From a checkpoint of a small multi-label audio tagger.
Model: log mel input, norm layernorm, activation gelu, layers 16, width 160.
Training: cautious_adamw at rate 0.0029, batches of 512.
Data: 26041 training examples, 149.4 epochs.
Rows from block 5 of a small multi-label audio tagger, named by matrix and row number. Rows with one number belong to one neuron. Each number is 128 + 32 x the weight over its row's rms, rounded and kept within 0 to 255. All counts start at 0.
Before each neuron's rows are labels from the 100 clips, of 14848, where the neuron reaches its highest value: "top examples" is what is common among them; "lies over" is the class under the peak. Only what is clearly more common there than usual is listed. The data: short pieces for a synthesised band: melody, chords, bass and drums.
# fc1: MLP up (model.blocks.5.mlp.fc1.weight, 640x160), inputs 0-159
# fc2: MLP down (model.blocks.5.mlp.fc2.weight, 160x640, transposed), outputs 0-159

top examples: thin (high-pass); square lead
lies over: no chord
fc1.120 [151 143  93 156 135 155 142 131  70 118 176 142  78 148 126 158 144  85 141 124  96 148 109 173 141 136 114 168 137 159 171 112 103 132 119  99 116 122 183 140  88 103 132 157 112 175 108 167 102 143 148 164  92 143 128 165  93  97 114 155 149  64  87 144 109 122 132 161 131  65 109 152 154 103 111 167 126  94 112 108  63 142 171 128 141 192 116 123 157  64  86 137  78 101 117  93 125 101 120 167 132 213 167 124 150 141  83 162  92  82 147 114  95 173 100  56 110 128 118 116 111 156 139 180 124  86 116 149 129 107 121 138 132 153 126 166  97 170 129 150  81 206 170 126 152 100 180 213  93 169 132  55 138  98 167  59 145 139 113 138]
fc2.120 [126  98 207 100  61 141 138  82 145 134 133 155 152 133 103 109 128 122  98 117 227 160 159 152  91  94 164 130 168 127 145 184  72 118 147 123 139 158 159 135 142 140 156  96 139 151 113 107 179 125 165 112 156 100  82 147 139 118  94 165 113 122 120  83  58 147 118 148 106 114 140 140  79 105  93  87 157 162 101  56 122 162 137 108 131  70 143 101 125  84 133 174 187 144 129 107 124 148  77 128 117 158 145 195  86  76 110  85  74 102 142 123 158 130 146 101 114 118 152 156  96 110 150 155  89 130 186  77 113  71  71 171  98 161 131  69 136 109 135 114  69 139 114 119  64 125 132 180 118  91 166 129 136 104 132 154 115 104 104  74]

top examples: pink noise
lies over: no chord
fc1.150 [ 98 155 126 169 142 143 113 134 117 104 125 141  70 107 147 113 112 124 120 133  73  83 111  80 106 131  94 147 162 206 111 113 120 135 158 130 167 114 164 176 108 184 158 131  89 149 133 135 144 116 136 128 139 159 141 115 173 146  91 130  80 169 166 154 178  73 101 139  76  98 149 184 124  74 131 112 183 160 109 113 189 188  91 128 148 163 133 113 167 100 160 146 196 125 140 173  84  73 168 156 122 102 107 156  87 160  41 150 104 115 139 108 108 113 120  81 168 102 124  90 182 155  72 108 149 232 166 136 163 137 105 144 142 116 154 208 110  99 101  85 121 159 108 142 119 165 129 129 128 126 154 146  91 109 160 110 112 145 110 104]
fc2.150 [140 161 120 137 164 167 189 162 208 135 183 149 109 134  82 147 133  76 106 124 142 181 106 149 114 202  90 102 105 161 127  86 133 167 140 148  79 149  86 139 116 163 102 170 147 139 142 133  84  89 158 122 153  91 113  99 159 150 115 176 150 104  87  73 125 120 184 101 163 172 106 116 117 109 156 128 151 152 132 106 113 124 178 117 136 148  77 104 118 106  66 132 176 158 110 151 126 134  92 194  99 172 202 173 137 122 188 134 163 147  81 180 159 142 124  90 110 157 192 100 117  91 129 109 113 123 125 131 117 163  80 132 154 178  77  71  98 137 159 116 173  67 107 132 134 103 164 108 126  96 155 141  97 132 152 181 123 140  88 160]

top examples: rimshot; drum pattern: march
lies over: no chord
fc1.531 [111 191 122  59 110 138 133 140 104 128  95  98 117 147 146 155 115 129 108 162 121  90 101 163  48 116 100 166 135 109 143 128 151 150 134 134  75 133  78 135 115 147 130 156 122 126 153  80 154  68 178 203 129  93 166 141 133 106  95  99  98 118 104 107  84  95 125 106  78 131 159 130 153 127 106  97 107 146  95  58 117 133 123 167 175 116 179 119 157 134 140 159 109 131  96  91  96 191 151 140 119 128 150  97  99 168 131 178 182 164 233  70 140 186 110 178 127  73 128 189 182 138 124 139 121 132 115 137 164 103 127 165 136 152  96 185 146  83 140 158 152 166 145 152 112 142 164 181 121 134  83  87 158  98 184  96 100 147 112 118]
fc2.531 [157 141 101 145 186 166 139 110 159 146 143 123 115 147 111 131  97 149 137 119  97  24 122 113 109 130  85 190 129  78  89 130 169 112 126 187 158 159 100 144 127 160 123 160 161 134  59 161 137  67 131 194  96 125 135 138  91  93 127  68 132 100 159 142 112 157 101  85 161 155 189  92 117 112 129 154 109 126 138 108 162  99 192 156 104 186 113 159 148  94 134  13 111 118 143  71  95 127 129 133 131 107 158 125 168 116  84 115 118 129 121 136 112 161 111 139 111 160  83  86 118 112 127  93  91 124 143 162 156 103 175 101 117 137 187 180 168  72 158 154 142  97 143  96 137 111 128 123 142 140 104 133 214 148 139 131 159  69  91 110]

top examples: text has "noise"
lies over: no chord
fc1.63 [105 137 115 142 168 211 172 135 122 112 114 140 146 140 181 205  94  78 150 117 149 131 160  72 119 127 144 131 103 179 107 155 173 126 138 152 143 172 122 151 112 159 109 130 105 167 164 117 113 150 143 153 165 108  43  98 181 123  72 126  76 105 144 110  96 174 134 177 103 110  97 146 114 136 129 161 120 137 113  97 113 178  63 115 161 119 123 127  75 154 171 144 172 140 139 110 105 102  82 133 131 173 126 109 168 178 128 133  84 111 107 155 117 112 163  95 126 110 129 178 172 110 115 153 132 178 144  71 177 160 130  47 109 124 113 120 132 140 106 109 116 129  99 125 123  31 130 149  67  71  73 121 162  82 161 150  64 134 135  97]
fc2.63 [129 102 136 175 160 142 132  72 160 102 110 116 116  95  83 121  75 115 145  99 119 141 151 146  75 160 117 135 132 160 139 174  83  87 148 144 146 127  83  88 117 108 149 112 118  80 164 137 177  14 143 131  95 151 158 120 158 120 112 140 163 124 125 101 106 138 159 105 127 156 195 146 110 138 103 115 131 100 128 127 137 178 209 167 173 158  84  72 145 142  84 111  57 219 134 128 162 169 157  89 173 102 175 156  80  83 105 116 155 138  87 159 101 109  98 147 144 130 177 115 143 149 164  76 150  90 116 170 118 105 117  72 147  84 120 171 157  95  90 117 139 127 129 109 107 120 126 161 169 111 157 169 125 150 175 171 185 115 137 114]

top examples: string section-like; melody instrument: string section-like
lies over: no chord
fc1.300 [138 124 161 143 188 139 121 112 102 145 105 147  35 133 124 118  74 137 143 114 149 111 152 110  76 154 109  76 165 114 140  98 172 139 153 113 133  84 164 126 127  91 143 160 100 135 214 111  73  80 139 201 122 114 121 127 124 138 116 126 111 161 138 170 127 111 166 129 117 156  96 174 104 157 153 179 127 117 101  95 133 230  69  54 140 208 149 106 108 158  94 145 207  81 123 178 118 116 141  97 101 159 157 155  97 136 133 128 129  81 134 114 150 117 144 175 121  84 174  62 149 126 147 154 133 138 114  70 145 143 105 147 114 141  69 161 150 111 115 120 100 135 100 163 142  74 159 140  63 111 143  98 100 150 155  99 121 160 126 118]
fc2.300 [109 148 135  99 155 129 143  55 140  94 177 106  95 109 141 149 133 105 143 133 118 120 115 186 125 106 132 171 122 162 140  99  99 196  96 169  95 112  76  78 165 100  90 218  98 155 101 108 152 137 111 100 177 137 144  75 149 190 107 145 108 168 180 147 103 167 135 108  64 130  88 122 111 120 145 192  97 184 132 110 174 184 144 154 141 140 138  99 115 113 149 112 188  96 183 100 138  78 123  82 144  97 142 142 116 136 126 140 102  93 105 122 141 142  72 141  76 114 190  53 136 120 119 161 111  70  89 130 128 136 107  47 143 125  95 147  75 147 143 108 141 117 144  88 123 138 109 145 134  90 178 100 106  89  76 133  89 141 156 106]

top examples: mains hum
lies over: no chord
fc1.171 [149 114 105  92 151 178 185 121 141 141 133 104 130 133 138 149  91 105 131 162 164 129  70 133  91 100 127 168 181 131 144 159  91  83 154 185 128 127  39 164  89 101 146  82 134 141 136  74  95  91 121 127  93 107 136 171 191 177 110 150 121 116 110 142 104  66 135 157 109 135 109 100 130  91 110 129 121 124  70 133 115 152 121 103 114 128 166 182  95 118 141 148 194 186 129 108 116 118 128 136 136 125 145 111  62 111 126 120 212  74 177 165 163 111  96 105  78 150 124 167 153  45 159 120 139  96  92 168 118 101 108 148 167 169 149 146 147 162 124  86 127 106 153 111 168 123 137  94 127 131  75  82 111  95 203  84 164 129  81  91]
fc2.171 [107 136 127  96 138 205 131 157 136  73 144 108 104  92 200  88  87 134  84 117 134 132 115  59 113  92 121 175 134 118 147 117 147 104 117 103 150 123 125  91  82 160 125 157 125 116 141 174 121 173 118 139  74  77 188 142  61  81 137 129 103 129 134 151 157 134 140 186 223 155  89 124 135 138 140 111 106 105 112 122 105 139 126 113 113 115 112 166 116  94  77  88 179 131  79  98 139  89  90  66 121 119 104 162 130 103 144 187 161 105  65 102  68 174 112 116 176 103 111 197 157 120 140 112 135 103 117 153 195  77 126 138 111  78 165 149 114 132 100 131 163 183  92 125 170 109  98 135 105  88 139 105 131 148 156 112 146 131  86 190]

top examples: white noise
lies over: no chord
fc1.272 [ 97 169 178 125 130  93 153 126 151  83 176 114 135  64  99 115  73 139 195 145 162 155 135 203 117 126 144 168 159  86 161  99  92 102 121  81 145 157 156 102 167 140  36  98  98 136 142 110 157 148 164 133  69 146  88  82 145 117 139 153 112 123  47 165 121 101  94 130 131 110 115 127 152 129 177 160 111  72 143 146 171 135 153 125 118  99  98 129 128 160 139 132 189 160 101  50 110 126 119 115 156 108 154 122 138 142 108 115 161 102 126  37  77 181 140 110 136 144 130 126 134 132 127 133 129  71 139 112 152 128 166  83 129 144 153 211 126 162 146 141 144 155 128 125 104 146 192  95  44  99 111 104 157 170 127 110 100 111 126  94]
fc2.272 [ 79 141 137 131 128 133 116 127 149 123 163 127 191 117 144 112 159 141 123 145 177 133 163 126 130 179 145  99 196 143 103 140 147 116 139 148 142 111 130 187 113 197 107 151 123  98 176  55  95 166 136 168 136 114 123 119  60 136  86 134 160  97 128 139 105  83 176 109  78 147 153 150 230 103 180 201 205 143 132 123  98 176  84 148 186 156 154 130 161 163 113 134 126 141 128 125 169 112 162 182 107 164 109  98 131 147 153 128 116 137 163 176 147 127 104 140 108 182 151 134 103 112 197 103 164 135 111 101 146 163  85 132 147 166 124 121  85 103 148 179  87  82 128 153 132  80 140  94 149 100 133 159 160 122 167 168 154 127 207 151]

top examples: text has "noise"
lies over: no chord
fc1.353 [193  78  81 126 111 186 140 142 123 128 182 140  91  97 159 165  65 113  96 127 103 108 131 125 118  84 102 148  72 128 162 138  95 156 168 106  76 153 131 107  72 153 144 147 108 180  72 135  93 156 107 213 137  93 156  82 138  93  75 136 156 154 108 125  91 153 138 161  43 160 118 162 125 124 132  77 161 103  93 181 213 131 111 178 101 111 169 129 131  58 117 141 127 122  69 198 148 134 132 143 168 131 143 106 109 172 159 129 164 132 170  79 145 123 102 163 112 130  94 151 128 113 184 138 112 112 129 132 151 123 171 165  95 125 125 138  96 127  84  87 148 153  91 142 118 163 137 124  79 108 167 137 127  99 184 166 127 109 132 132]
fc2.353 [150  85 179 127 146 102 124 168 117 158 137  52 120  91 115 146 125 133 175 107 137 158  98 149 105 156 117 148 131 200  95 179  95 171 182 130 157 164 117 163 131 156 150 131  69 146 153 131 140 109 197 169 128 126  86 126 161 173 102 145 147  76 115 218 139 129 172 129  93 103 152 135  71  74 115 136 117 133 141 135  89 140  95 180 128 156 152 148 142 195  93 108 139 113 122 154 173 142 117 183 139 182 104 168 138 117 120 193 135 118 174 100 111  72 135  96 141 153  69 107 136 143 141 129 112 174 153  98 136  97 131 136 127 125 117 190 102 151 147  77  87 147 189 161  78 105 127 136 113 104 164 122 169 102 169 117 183  67 151  75]

top examples: vibraphone-like; square lead
lies over: no chord
fc1.549 [191 168 106  70 152  99 101 165 137 136 123 155 139 129 147 160 122 162 100 110 157 145 132 157  91  91  97  97 168 126 122 156  78 121 130 100  74 154  64  87  88  96 105 166 121 176 167 105  84  70 113 151 138 124 116  94 175 131 125 136 111 168 147 141 206 123 145 142  82 102 143 173 123 124 129 100 171 139 118 169 115 153  95 164 185 151 133 140 104 156 110 193 112 137 111 162  97 106 132 143 164 142 172  43  69 139 141  93 142 113 135 107 100  94 192 145  95 162 182  58  85  90 179 141 157 100 153  68 138 118 164 164  80 145 115 165 129  57 136 151  86 156 144 133 146 116 139 133 120 147 111 115 161 164 181 118  98 141  92 161]
fc2.549 [102 103  58 122 105 125 121 103 114  89  83 136 142 168 128 138  83 132 104 144 148 141 100 150 162 144 122  94 176 111 109 115 117 133 188 143 187 173 131  97 121  84 171 139 139 162 142 139 148 139 136 156 124 155 170 123  91 164 183 208 104 131 191 101 129 107 102 118 168 126 115 144 135 132 192 133 142 165  83 110  94 126 100 122 164 140 189 129 156  77 172 100 146 175 164 135 132 112 143  81 199 135 105 140 162 177 166 112 139 141 129 125 139  85 162 139  86  69 111 165 109  99 112 166 140 146 137 110 137 123 124 159 133 172  18 124 102 190  82  80 138  88 116 125 157 197  49 164 124 118 125 115 166 146 146  99  89  94 122 168]

top examples: ride cymbal
lies over: no chord
fc1.75 [152 148 120 138 108 130 133 163  79 111  82 122  65  89 153 139 106 104  44 165  70 138 104 163 139 186 131 165 148 103 131 159 135 169  99 136 139 122 160 142 139 120 104  95 104 148 171  98 158 148 131 134 124 140 166  14 180 120 141  98 117 124 169  97 174 125 120 141 146 134 146 171 128 113  68 191  89 127 154 122  72 147 166 117 134 181 135 168 108 106 123 112 119 103 109 115  73 158 198 131 119 194 126 124 113 156 148 125 118 117 152 188  91 142 137 182 114 134 133 130 111 196 151 139 145 162 121 120 132  83  95  97 139 149 127 139 144 142 116 108 162 172  74 129 112  77 204 171  73 136  86 104 127 134 148 149  45 121 144 174]
fc2.75 [133 134 151  87 115 142 139 135 227 151 130 150 115 165 120 174  94 143  98 108  64 106 150 159  78  97 144 133 105  92 128 141 102 146 116 114 128 128 167 129 124 156 138  83 149  87  94 141 147  79 152 100 138 137 161  84 108 102 103 182 126  99 130 162 131 126 137  96 142 156 135 107  73 156 130 126 134  27 138  48 131 118 120 139 108 110 133 104 144  92 175 132 155  75 148 115 135 123 138 120 145  79 129 141 139 122 161 142 145 184 141   0 130 159  70 144  80 124 164 133 146  84 157 137 146  83 113 116 103  64 160 106 104 119 122 180 121 188 192  71 103 124 154 134  97  57 141  98 160  96 146 110  84 109 115 113 139 135 156 118]

top examples: harpsichord-like
lies over: no chord
fc1.310 [138 100  90  89 143 138 162 130 126 106 138 133 139 103 148 122 111 102 156 193 115 123 112 171 115 127 105 104 141  86 175 107 107  99 136  74 142 178 158 140  50 151  88 124 113 156 144 121 169 172 138 188 116 148 101  82 142 168 130 159 105 150 124 117 105  72 125 126  67 138  99 182 122  46 118 124 150  97 135 143 177 175 105 108 155 151 119 105  82 121  72  87 138 111  83 168 107  96 148  91 156 181 144 132  72 141  68 173 144 138 117 105  97  99 133 152 128 137 160 120  34 120 152 109 139 127 154  95 104  91 137 114 156 170  97 157 135  35 124 144 125 152 168  83 122 124 146 107  49 159 186 129 106 115 169  91 183 117 157 156]
fc2.310 [151 106 191 168 114 141 148 143 100 126 189 102 121 169 108 165 126 138 131 109 134 191 123 143  76 162 135 163 139 121 167 127  69 129 134  80 145 117  85 161 141 120 146 172 142 113 119  54 105 136 135 209 137 115 175 115  91 125 115 157 149 128 132  62 162 102  80  83 172 109  76 135 118 155 105 125 138  98 119  65 123 165 154 135 115 185  84 134  99 116 210 176 169 158 114 165 125 166 112 145 123 173 151 135  98  96 152 114 130  97 158 123  97 150 157 124 109 135 165 169  71 130 137  88 141 139 201 126  81  89 110 186 126 138 133 153 180 117 105 163 118 130 132  85 109 165 138 125 103  96 165  80  96 180 141 115 150 228 131 132]

top examples: harpsichord-like
lies over: no chord
fc1.548 [161 121 187 168 122 114  59 135 169 136  72 144 120 119 159 126 113 162 170 138 134 207 145 153 118 127  77 125 129  80 160 138  56 124 106 142 128 163 132 159 137 172 143 131  74 132 113 146 185  36 179 130 190 105 132  41 116 102 138 125 109 161 143 106  99 101 134 140 140 109 145 185 124 153 147 167 124 119 158 128  80 135 146 150 138  94 101 179 154  63 122 195 154 130  96 177 126 183 117 147 154 111 128 133  93 137 165 108 137 125 119  61  72 170 214  86 113 121 128  83 102 105 160 126 137 141 118 103 120  84 105 144 155 133 157 153 158  80  98 152 158 130 106 140 169 154 167 120  74 118 115 141 143 105 174 113 170 135 133  99]
fc2.548 [189 161  90 127 197 219  88 122 149 107 130 106 206 129 187 139 157 159 120  92 138  66  98  97  93 156 102 150 122 124 108  78 140 149 128 167 119 170 124 147  58 126 119 118 152 124  84 116 153 132 139 124  62 137 161 105 132 116 178 124 159  93 156 109 153 114 150  92 127 155 145 135 185 122 120 107 101 117 176 106 149 114 158 163 163 124 133 177 184 196  94 174 132 130 135 137  80 195 144  93 159  76 127 148 157 107  80 123 108 134  79 134 113 137 100 121 106 228 158 149 114 102 106 136  97 124  85 121 111 175 146 122 151 143  80 103 134 119 119 113 148 150 117 133 143 135  73 134 125  93 100 122 199 195 166 153 116 103 113 161]

top examples: mains hum; clipping; text has "clipped"
lies over: no chord
fc1.457 [ 74 178 179 120 111 181 107 167 109 125 179 154 117 171 138 110  48 101 114 118  91 102 126 111 102 120 143  92 105 147 105  84 148 111 138  36  92 121 131 110 133 124 153  98 104 127 176  91 113 139 209 165 125 133 131 125 130  81 128 154 112 159 102 108  89 104 151 206 145 149  99 107 155 122 135  73 132 110  89 136 114 113 131 120 128 140  90 148 120 141 160 145 130 115  85 177 125  99 156 149 133 127 126 127  68 136 155 200 129  90 176 135 140 107  92  74 149 130  97 106 128  98  97  99 141 115 112 101 122 108 107 127 123 199 158 188 170 151 148  78 165 132 100 124 159 141 142 120  77 151 111  48 116  79 211  74 143 205 150 141]
fc2.457 [ 97 127 123 114 117 163 144 168 126 131 109 138  51 187 116 121 126 161 136  78 191 114 118 124 136 135  75 134 195 108 138 168 177 137 158 152 143 127  73 121 199  87 158 149 110 115 186 135 128 137 142 118 108 126 157 107 122 171 138 154 134 165 103 132 162 141 120 154 163 170 120 108  91 121 128  44 121 101  94 141  79 110  87  62  85 111 177 156  90 138 126 103 152 104 128 110 141 120 153  92 166 151  28 128 114 177 142 186 118 144 109  94 115  83 156 154 163 119  87 146 121 142  95 140 134 177 113 129 174 139 117 162 130 107  93 147 162 115  80 114 160 132 110 124 101 129 172 168 110 121 126  85 180 172 205  57  87 153 187 137]

top examples: bass guitar-like
lies over: no chord
fc1.159 [153 133  98 134 122 196 120 131 180 137 107 135 136 192  92 134 140 151 120 183 154 130 123  81 124 115 130  99 139 155 141 132  72 122 120 145 133 190 104 109 146 145  93 111  90 119  55 142 156 145  65 130  76 105  98 147 168 186  85 163 172 122  87 162 108  54  75 167 120  93 101 156 123 104 160 124 135 120  97 172 141 196 157  96 141  71 132 194 113 122 115 115 158 120  97 165 125 162 122 170 100 120 113 129 144 161 119 170  78  85 171 128 154  66 125 158 132 143 124  72 127  82 188 213 129 119 102 112 141 135 118 134 119 136 107 118 132 140  96 110 174 149 145 155 119  97 187 153 143 170 113  53  97 149 192  89 170 125 129 134]
fc2.159 [113 153 125 178 135 141 133 170 105 151 121 146  83 102  77 105 129 163 108 127 122 100 143  66 106 127  97 203 110  85 129 114 142 162 111 108  87 207  93  97 119 154 133 149 207 118 136 159 159 113 120 128 146 129 150 176 208 113 131  98  70 147 144 107 103 156 126 119 131 147 103 142 109 111 201 121 110  49 104 152 152 186 129 187  78 117  82 117  97 110 147 170 196 140 167 162 158 127  92 125 157 153 153 112 178 116 113 116 186  99 133 168 199 120  69 113 161 131 162 164 162 162  89  71 148 127  63 132 118 118  59  96  98 104 162 174 147 129 124  98  98 150 101 120  94 105 136 101 126 112  92 133 147  92 126 118 157 120 118 129]

top examples: rumble; muffled (low-pass)
lies over: no chord
fc1.147 [162  99 109 139 101 143 119 127 145 114  85 123  92 128 110 226 125 141 116  96 111 111  79 154 137 139 123 184 118 157 164  98 111 139  98  90  98 154 155 119 148 136 144 149 125 155  77  40 126 146  96 188 131 144 136  98 158 121 114 143 164 134  91 130  95 118 147 159  82 149 128 151 163  80 108 118  86 165 136 192 153 198 187 122 131  76 171 130 104  62 115 148 120  93 136 133 112 198 160  96 155 179 106 111 128 120 128 126 122 140  75 135  83 139 169 169 150 101 110 146  97 162 135 168 158 115  94 126 147 104 171  99 156 170 151 147  87 122 122 119  55 177 192 150 112  92 131 210  88 135  67 132  59 140 146 127  94 150 115 108]
fc2.147 [114 153 184 101  95 112 146 138 133 149  80 132 152 159 163 197 120  74  96 102  93 129 116 130 108 125 166 170 146 141 121 163 120 105 169 184 137 144 174 156 135 135 138  67 179 136  82 149 184 105 112 100  82 132 151 110  76 109 142 198 124 106 115 146  95 189 207 220  88  81 134 154  70 130  95 170  90 104 105 107 100 148  88 131  95  54 151 117 150 115 103 124 158  84  70 140 124  81 149 152 113 124  77 137 101 105 161 123 108 146  95  69 138 132 116 100 115  67 136 160 134 126 107 170 149 145 129 168 131 105 145 109  89 123  75  91 144 118 158 144 131 136 114 114 108  67 118 155 141 108 160 162 119 182 155 127  97 149 183 102]

top examples: quiet level; text has "noise"
lies over: no chord
fc1.97 [120 115 140 153 149 103 111 136  91  93 233 173  84 113 104 136 144 102 192 159 176 123 127 159 153 150 118 121 144 150 127 143  76 161 131 216 139 103  94 105 133 196 130 161  95  94 123 105 148 173 167 156 158 130 150  72 138 143  86 158 152  95  82 124  48 106 130 159 124  80  96 139 183 150 181 107 127 109 156 145 138 159 110 111 136 160 110 114 156 151  71 102 108 105 169  87  97 115 111 114  98 178 121 108 139 124 124 124  88 160 138 163 130 134 119 134 122  92 104 131 158  85 103 107 118 145 125 166 120 168 138 182  88 131 158 160 112  93  50 127 160 180 148 135  74  83 120 202  72 133 105 126 137 144 135 125  66 150 126 196]
fc2.97 [153 200  92 166 167 195 106  96 119 117 115 172 132 151 112 200 122 147 144 177 124 106 179 121 142 145 135 140 153  98 139  86 143 138  99 181  90 112 149 114 143 149  67 179  57  91 141 138 100  55 153 139 178 143 172 117 127  87 142 128 101 201 139 165 129 142 200 123 157 142 120 130 151 108 180  93 174 128 143 107 101 139 112 172  60 157 120 131 174 160 122 105 101 151 185 129 136 110 140  99  92 111 143 111 107 182 163 107 129 132 119 129 119 134 101  69 104 126 157 145 118 128 167 123 129 128 134 153 141 149 131 117 123  85 162 152 131  99  96  79  58 115  29 149 170 135 137 115 154  89 149 160  81  67 129 130 188 159 130 141]

top examples: clap; pink noise; tempo: 160 to 170 bpm
lies over: no chord
fc1.32 [ 71 159 149 109 158  81  91 107  62 109 133 131 127  91 126  95 145 114 128 147 139 106  90 106 117 153  93  92 145 132 148  86 102  86 182 189 113  96 124 161 126 148 147 162 136 165 107 120 114 156 153 202 138  85 125 180 155 129  90 122 172  42  81 146  74 134 112 129  62 156 123 124 186 111 151 103 149  62 112 137 136 163 112 125 163 172 120 127 165 130 117 129 140  92 125  98 148  53 139 148 116 158 146 125 125 144 102 139 184 144 168 122 137 141 110 149 105 104 165  94 193  84 142 118 167  89 199 100 141 159 160 121  90 140 154 118  79 146  69 117 160 117 157 173 170 139  93 135 164 130 145  76 127  98 175  88 171 149  49 133]
fc2.32 [155 172 111  66 190 104  92 147 176 167 128 175 152 140 148 112 125  90 110 118  79  87  89 165 144 171 185 146 126 136 109 148  94  91 169 172 146  95 132 108  78 100 145 140  42 169 134 161 146 126 143 127  25 109  91 153 131 106 134 132 146 122 130 134 140 148 155  86 183 131 129 139  89 114 120 140 121 172 108  80 110 146 118 179 103 157  86 146 147 130  81 135 130 104 100 101 147 132 142  91 118 136 156  85  83 138 115  81 177 135 161 137 117 127 122 109  67 186 148 150 128  69 159 101 134 176  92  61 104 119 110 171 109 142 149  90 148  95 147 101 191 158  61 115 168 150 116 206 157 135 149 120 110 123 145  84 102 100 101 158]

top examples: pink noise
lies over: no chord
fc1.545 [ 93 135 193 150 181 148 141 142 133  67 204 161 106  99 125 165 142 118 166 139 111 141 187 163 115 138 114 126 137 144 108 157  89 156 129 182  75 191 159 134 121 147 144 125 109 139  87  98 148 102 125 191 140 123 176 120 116  93  50 143 136 104 118  36 135 119 118 196 118 111 109 119 153 145 163 165 122  71 132 113 191 150 141 128 133 133 119 140 105 135 162 169 160 136 129 147  77 143  31 137 126 124 211  98 125 170 164  93  85 140 164  99 122 149 111 129  98 135 148 109 143 125 113 148 134 157 143 105 172 123 148 148 110 105 144 126 113 123  53 102 130 182 105 167 157 129 153 101 111  96  88 102 117 155 210 136 166 125  91 186]
fc2.545 [164  87 131 125 136 114 143 116 186 129 164  92 105 126 105 112 148 176 125 183 106 136 166 113  78 111 125  98 130 120 163 117  81 155 148 169  95 126 154 109 110 141  86 132 177 208 131 143  47 164  75 117 168 143  65 107 144  64  61  92 128 177 137 127  96 122 105  94 176  91 123 187 124 125 190 112  67 130 141 111 186 123 114 147 126 137  65 196 108 149 143 162 102  93 108 173 118 161  91 131  81 154 185 117  97 120  90 125 200 134 146 162 165 162 115 155 173 137  92 146 140 132 138 139 126 106 117 142  95  89  74 168 109 117 149 118 142 154 137 151 145 109  78 125 151 134  70 111 115 129 170 192 123 118 136 135 107 142  66 147]

top examples: mains hum
lies over: no chord
fc1.174 [110 126 184 157 161 160 112 120 126  93 129 144 121  85 124 140 102 141  91 167  49 147 104 142 124 208 142 147 160 181 163  57 121 149 105  63 126 131 126 152 150 171 122 107 105 102  97 111 149 135 177 188 159 144 170  84 118 115 117 131 124 118  79  85 179 113 123 131 138  86 152 129 181 115 131 153 146 113 139  99 137 154 170  86 149  68  81 121 156  92 117 159 119 106 119 164  66 110 141 101 141 226 134 116 117 115 138 111 146  98 150 108  97 121 132 132 195  96 124 112 157 103 103 154 147 134 117  82 139  50 109  82 127 161  78 104  94  91 148 112 189 155 134 162 130 143 155 134  65  51 126 164 133  92 165 179  89 162 133 118]
fc2.174 [ 75 142 107 145 127 228 129 147 110 136 120 203  83 138 134 125 141 153 130 130 138  76 138  86  92 119 137 135 205 151 122 104 183 148 115 142 108 153 113 131 132  82  99 154 104 137 161 160 135  79 127 130 129 111 139 142 100 129 106 136  56  95  98 136 154  94 121 147 153 188 157 130 143 155 114  75 133 125  60 149 129 149  87 106 126  91 186 180 122 143 189  77 106 160 129 130 168 100 133 117  93 139  72 139  92  93 115 158 152 137 154 106 133 179 158 108  87 107  91 126 111 122 104 128  91 152 123 126 195 109 147 157 174 126 151 164  98 163 150 125 194 100 164 156  82  86 202 143 138  89 137  72 159 112 195  49  97 133 127 144]